config.toml
dataset = "synthetic speech, music and everyday sounds put through simulated rooms and audio effects"
train_examples = 39062
win_length = 512
task = "enhancement"
norm = "batchnorm"
widths = [64, 128, 256, 256]
block = "basic"
attention = false
upsampling = "nearest_conv"
Rows from block 5, named by matrix and row number. Rows with one number belong to one channel. Each number is 500 + 40 x the weight over its row's rms, rounded and kept within 0 to 999. All counts start at 0. Numbers have three digits each. After the name is the row's rms in percent of the matrix's.
# convs0: first 3x3 conv (model.decb.0.0.convs.0.weight, 256x512x3x3), inputs 232-239, a 3x3 kernel for each
# convs1: second 3x3 conv (model.decb.0.0.convs.1.weight, 256x256x3x3, transposed), outputs 232-239, a 3x3 kernel for each
convs0.174 101:477423568534540502481536495557520543533484556510517512513476536466440501527471482476478450477529486477482538488446519488454453549511547489491558496465376546508443484520506466461536496491543483473482477485490492461476
convs1.174 104:525551519558490538505524496427479457570532544434480512588574451498508495561445524566495534449501543513464514467431513481527531528506502461547510494507559563543541517550565477445476409618533501533454561493488505480512
convs0.175 102:454491569507536507503520530486520506463468497460436465453511487488517508488468476538497494519483478502484500476462493561547498534494540516451501494489487537502480471495444493506491526543515473498527502511439539403524
convs1.175 098:501552522455533520516471515527559499451472544456523521498535495416538469494487541502475503451546533486570530518552511553547525513461531483519553430617483458421490515444551463536529456461519473553452538518518443493530
convs0.176 136:511478515512456474511504443441484499538464483490530542503500499502481495513518508495483454474466528488495440446500428538507472533526542432558514507458498486464438519535444497488491457466542496479462454545518511494424
convs1.176 150:456501497552479488485538503527534448489495546481478501557511429506507493518522549457558456507532468517488509583520500484516495479522489453433568467503591484537464470540575473499524469485514515465545529545473417496523
convs0.177 103:526449520518492488482479453485512488508467498529541497485529478507467476544484517478507489485521506445512530512515485562538503482487472610549559528501461517499529573539530451550516551517511467536508446500493477538489
convs1.177 109:506505465651496535544518460454517455619516498426540602472438539429494539474499484472485464453516494412431516502493500489483503570541459531431490440520443449518558516506430500539576434522483539520546467448516528511452
convs0.178 102:513509462564474434478459466545462440525445487468517492519508509488514514510532472511483429463523464485520510575562513576556506475487466442523619405503486436532478494420459511491474467495442493561496450506576461447564
convs1.178 096:524545515559501471460458548457471486566466459502552409475529515512493450536477469533505504443427555517524469521535483511509488464473519470425554510515505495500525490532550511496518498506521499517497472531471455478478
convs0.179 098:495526458502504506508385521476527502533441486499517439436469506519497480513511494461504500482477508486440471507501472537517479447465441486438521544539534469478459505469499556486526550507496508489510475474444529502438
convs1.179 100:483555462419633540556520562479480536443569460469462492523551472498474553531489521492409527487451538503518473522515517473506509495541439570550432507455501470495596569484485481499505432582507509490519452503477468485555
convs0.180 099:528483428543492482456500451500454480500477485479520507481494473524498510480489497511529534531487510450488444497471465494494479519547460340455462499522491475524511446528542543519429566524411511485535545484484471480482
convs1.180 102:492453496483492496514510492411500547450540509533432546521496555492477448478472502571493572486538406439493472477488498497446440489503473431540532508538497583399504513467442501498455446535497400558476406527532555496469
convs0.181 090:432528542488455559551502532510476500479485507517510467493506565514499465489532482438436512500501524482482470488484471497464481505444506532484476462483461519471515483531553492470479481516486525522488536567467470478532
convs1.181 088:478485462512481511503479442489542536490529501493523544495600448500550458510481482436503491443519486556476496456502606506487512486489506514532491453555502452496551503518499535459496504480544496530542516530520485486570
convs0.182 096:501584438479528475534475470552492478482486517499541487473467558462412496560506490524517521517490508514469463580515471508477483475529535550518531480499483471502511459509511505447532506511518470533517472500474545503487
convs1.182 098:523470488536508462530485495434572525489578408501461493481474484500536558444413525463498505484511512493545454492492527493490496486548486542465491482554495515489499512553422582540502495541474500486520562493452442437484
convs0.183 107:492524446526495470513490499474513521469561492499501491477508522462485465506534534567490538442453481534518499502511467587475503443487526516466517554486365506500448545490481535524517521518515510448479477498561531489485
convs1.183 104:529478475532509457421539480511461528566500458422577555473515489515594566576506501584396525552530507424540490473553466460525560533516505412455528430561491553466536484512520565510530512510554508500508511533516548476510
convs0.184 105:527500474506528493428500480496469543532523459529502488489477485431450493489499529453515515528493508482478505448490484482484514475461507524473468382410524435514607457471555495449528499517502501467493526564474515480464
convs1.184 102:485414505488510450611525485535546481540502486479488491492577519475458444463516546541549589462495525521470501514527479525467503547518491560482519561430524580513518559484471500440539448505504511479522503501465518496514
convs0.185 107:447527523496549448448480501474488464484492500509541497492493516480493433549530454501463479464481449456488534506489492593485475476498512525496496541538504521498565484489455487474474501480427554496495520517473427453539
convs1.185 109:457441527531520472446534501586518475549453449447456571455464442500576449462476596458485489518492438458519524486493512555480464486490511484564432464498488565444469529486439544488526464452531506539464505542469515504549
convs0.186 083:485595455519471486455467502491537487505538468479534525458454415447473527481497510532519528464439516475445478497595490526569558432497482504521484477482536469465466485457476491462461518476485467448519467504440521444524
convs1.186 082:462526524462552478486510534555581509498457527473544449527476486519478484508483532483519550469495538497485486456546489480516508478487531574514534509489507509525546491540472484476490522415433543541550555514438536511501
convs0.187 093:498649487493554550533543534512528485492490486484521480439482521527482472483476518505536470499515424537520541511516458440491470474504426494480487494531449511536472538514515511520546474461540500516525499534526561489449
convs1.187 092:502474576569496549459485541475470507459547530557505493519444544480575508531438531456476500532510495537498504544528525485466432533539494485447483520528479487505551483508469502421492520513547553401469490479525500533489
convs0.188 098:460554496507485518471465518495477486479449505543440447511497473524493495525539467522462492506501494518529508562494516495496591485441469540473480499505411457478569460523443470469477513502409519452514512512533564511463
convs1.188 095:500481530483511391566460548541520435521501587416539453547450397459534600428426515476515515462469574481566461529486570538482488462572465561486538520518450573443518589524458512489525530509536505489542524434474453534463
convs0.189 106:549520512472530453491531457562484418511543479499476504542506494542552532480503490521504443498477506509471453512535480475483521539477545523564539471478494450463518441481491473490526561481560466483478487531544528513445
convs1.189 110:470575509554539500471542533473557463486455547482502499469524504499529450549525489496524446467489481547459448494551496531472456491467452508454427470432510481505499468564577548530461585486512504493536572460550513527497
convs0.190 099:517515479514527539522472447533504545465485524520520515502495489503455505441494524465509497534521542517507519496522506538529525490486478575527475541508481461543554529549457517514490451591484521414508496549576517497518
convs1.190 095:506542454483489514506465472463473520514525530476478545469478560498537529544475489500580492526469549526517506496517599485520470443566501488534526497484512515541419533493492450495491555488446401523551500501553492457485
convs0.191 089:602575482547569496452502570507480482490485522502544446510470446504522508566548508525491517590537536503521494532513435510534475495511553489466551572532457447505506513502460451493517505521514487478451516507485555540554
convs1.191 092:572518450444468582496478525527428461444511488536513462478502473490564582541449550498490487554433469435471512447565555510514509540479631492485454476470490493458503481472526467544481535560537533478544563463555493495499
convs0.192 113:465518533541488504475494509438423429457500455497508514489467488472508490506467493470452436465487534481508522495519531568508509518470511494527458478527527530554523467490440511485461501499503406506529481512481476504531
convs1.192 111:518509488501516443455477461493532491504436518450517512462504515516557457478493573545451500525510483502528485543479464442482524523498445532498484412450482558486513519465505433491507461542515462439508487454485490451577
convs0.193 089:440519454505501499435548493505455498552546510470542497476470490509487477535542509479485489491563571503580550480515443472499502492549475486518515488489454507450483519543416475475507437504566462631474477474519552507476
convs1.193 090:521470546401468485488456428539600439521495449535521488519474511534481508507452572590493493502481516483516425557460431444561521497442511527515486470503407521556480446552554541548485525512512473564444439474518510490469
convs0.194 098:454454479505464477510553485470499456488488522494517535543452504483466521494472481601526529461493510528483505468485560514493488550568467510546507455554509540528538489539509500501515527478495561524526515466572493514488
convs1.194 096:517494490509515476539455554495505576523493505399555525530482542521505469453506496499480514483536503561488487523458495512602511517500521479491555506575508495543460498424549558529547429509463480527575459516472564511504
convs0.195 113:468498487488500520552509468489503452519466470496476529516514513551502476553486491436531553501473520472490520466466529539496561522528526442496515469538478534499437505530472481520479448515508485500445475500542491465492
convs1.195 112:561467563504432512618450446492506481481519516510582531417555460487585501488503532564497504471512469519526406385509424559444494507475492493445492478461471418517488501526495500445485488504465463551518529475500497509489
convs0.196 107:494556547514495558563473481518555529514540497502512483481480498534528493525477504472511412472494532458462536552553454511428535487483498432517487514507505487505528414472495458482545516522563498487468470491492528561536
convs1.196 099:514468476501468488529459492565495491493532495536473477478598536457441537535489491500467597522505463494513483509442482424501478545526409491521507492500479484504516586487481556478541514499505507534487530513477491490501
convs0.197 100:503562497470507468519455560512497502514532481563526565501488504500505519502506536503457503508498528450487515543564532548490504498464509530557540524489468511485471550525493433465532460495487544492492496541472500443471
convs1.197 095:471532548476419547499529466501606421598438546456455534476462529482477471531520495468523515577434453435502531496504550454504498447437521508483454395524467512504462468495514463500503481483478537487498474543493454525506
convs0.198 102:492559449513512480450519490548462491473526546496513493495486522528512507531551512457462441534541487534465540443473512446513521496497564537476543478473506456435454545539509519522454550477479493566529477528546451563483
convs1.198 101:476473497523513484524488513494432532495506569453460433439535466410381432500419445448463513488520496557505544510438444483469477497507472476567558540558537477465531507512473460490532478537531487490523503492463442431468
convs0.199 093:477459530549534457583530466479515500509487488536476492486465500485476499483523491482440460486511528575530517507534475551474511442487480522557535492567510472481453465524495500515506525490484447528502517481499503567504
convs1.199 090:483545504447470555444457541524440466414468501459463510475542473441436505520455557477429526553512447514464541549490409486471455540467485415538520525495520505497548473526513557492519471471534544493501500482538497504589
convs0.200 111:423555561465444511476464432518523512475509495470479457495463413500483441527516487490531491525442469459518552480497534552549571501496511469467523586492448537488510517483491491425469476518483471496497441528466487464477
convs1.200 112:512571507538449495476498459536488509566477511451467368582455522491447481452480463511591448616428537479497526486483457496511500536493488497471527448638454476469451512568475504526497480458490533463494483495466486425538
convs0.201 121:513524525482501423520484508420534503477510475511486482547492452482534528505497476498430409500448467475523550476568435496519549480511540557506478468486486462509502522519471497516471486454576501487480466542517500538520
convs1.201 119:485538435445488461470481466522430487526468482489455474503521509483402514482579508504543458551467510454545544548515522484465539488516504530519553491493517455508492411579505512482615537479543560406437553507513502483509
convs0.202 088:500533570513456491464488525506487472468472513542490516462456410530524550506534536527506519437462553455492538552533490482489526560516552469499545488546597528552514562480487469505489535520453541501531507506509436442506
convs1.202 091:513510418475484504453434474476569605479446515433486503494454509506496527477494506487416539442489380526510514475471490491457463522468471496581494529489485495528446587516534461504530485452487493595517560496523571540514
convs0.203 092:556451527438467491484498572539518549503527490559464473496467504500510518499507509480475531495478521522549493585484594497430516430479488501528476466476488470461498468490477522469481584488505453497460416484485551529496
convs1.203 094:476517487534498479500562498482503447435511462516523413472514483507512445425500462487505508476519497457465464512520521461444492481518457631520411508591435536496444578474488455568474525509513506537468420523443535506492
convs0.204 093:523448529472441470521475545490444554480523558560464478553444512542500517503526512503474484524463536577502493513477489454477499565506558538559563560502524469491518517531516466494477484443465515524533577529483554458521
convs1.204 097:460517490464539536526491472441449489495523469534486496479473493508505503433557524539474444506512504461475477520466487587507527426467491462503532540510476550508573486489509484514491523361513523449473496537530550498573
convs0.205 100:478505528462458487484472523552455490486486488522477546497472482515513469458516468489530489423509482456439487492492561488534485493482460529504505530500496447475460479481477520478537548475471421508501551469572508475510
convs1.205 111:509472447550491564485601572573474398487564575470489526502474509514504510571426541412527470506475501476471511543478412520428540490511521482425492526518468552512479471648475510496463492494502595460411454487486457533532
convs0.206 104:508585488537466505503481481548491472461473464534504506495538537509472461504458433487518502485533473502530521516475543500515446512496476469522574511469515493505489529531482525500508530477471503521516556463438498551475
convs1.206 096:490545511467519516467458446473495522473560508516494453513529550489529510498452491537474492496531486569553503458440523502523487537487471450510559527550583503438584567450569462520501448545463411509571462531468514479520
convs0.207 119:563476509507484435529544422519533553461495508506514476560501433477487566452477483443501451514463551540519501549549513415429467467479523585486500483515530428521507490451505521501529504499484517494554479536490488489449
convs1.207 117:535533545539489561622504426517535490571539426537533437486481553477477520377509525408587502479478584517450432526462574503521459541473484525430473513532481453540472531552463483538493474515536531481509461528437521520460
convs0.208 089:540446471565462458496576481502559497490520518516524478512486535483504497464468440489507488447501520536543523514524504551513569529550435530481514403458558554521496484496489504471459484527563538519545509545480528505553
convs1.208 088:536497535506539463541455469499481475474529527441590466561466498492484430539516577529499447392496584510540471467453505460501514556473451530531542492509437445464478448455483459555462492489526456510502501532512555501472
convs0.209 106:506478449427534583542433481526519528522477501503518517502559563491513467480536523504557525540484420514518408473432445528509533523500480447433485496529547467507489501562464510490426481451562511433501473538562481488496
convs1.209 110:508471424511550495545503501507440472535497525529529446494527580491429503496487528462524503471497493501536461512498488548515538448517508547495432491471529437542536483469466507518480535507517509500495542460523536544520
convs0.210 110:478526539463520504487464478508487537541539517427471499463483484495472508515451447406463487462474483507514475468477533527549567546571507452456594511526440521507488475523419473550475470503541485489476464557448522515468
convs1.210 104:435469535428519502490534508467510544472455444546523517426467481494565553569455531512449519501450514545572540461515463549517574503517570517548546578581422482508544584512500489383563434447569502501519482544471479448460
convs0.211 093:504507465469507486425466533528475527519505526533492464526491460486451423498529546478531492518551524480562449538536522506498562467451491487516507596503535527492534612514514526567554500486523482523490533479470478493436
convs1.211 093:522491436507482530463474475437501584625466507447494445536405485500507542532474471427496492459500557532431521565496463477537554487472448468474514566408499492535529464464413492499542495510481536513520567470477494513469
convs0.212 091:469517483485475554507523499514507568489500526496536466484444498503522518516532532507453532503524516491444536459459432501491499455451496541476469441457512463449549533551482437508525417510542518496514523462459513501482
convs1.212 094:448447508441479453468503561513423510471480457521540469474492540511455449489514538489426490570458530526478446384425468492510507551467511509464447513561479510531426447472471453465505459545455497479482503507484581475511
convs0.213 086:515463538513523447525523502541450494539511476518551513493532548445485501487516480471466494493496551473519418471538516503532538452523513463514543461508491465438477480494527484492560542516560512537494489528460542548458
convs1.213 090:470567490498517442466513501510532479569450523530387405564450477524548490533584443491562516454493498443493509449504536471520499552515472524437536483462457469517508478510520516520472492507471536488548457563613556463459
convs0.214 098:567496481449502483553486500530503502496540489457454473469490540472511505504487449463484467492503483481447499515516511524467391471498508533522541430505446512494465513481512488481549496485522543513497475510503453450451
convs1.214 103:489479432484451519465480486425584447513491497448518547467489445520465447432489511564508516518508539498471481474487570516522483478466512404548474516505472414478427473520529530538538530493480516552439536524458444540509
convs0.215 119:526520562486521516536446518545553511525446496518478455419434480512535512505497527493512495513538559443552540502443462572532509529515500488558522460490490580558526511484480472498459478523474513471587520467443491495510
convs1.215 113:512436457501508512465473483546531522453427525497536524547627596493493559495509508594502455467535515580555531473523550526432508506448451460470544469516411476501537472452454485624516408490472562525505484421523520491534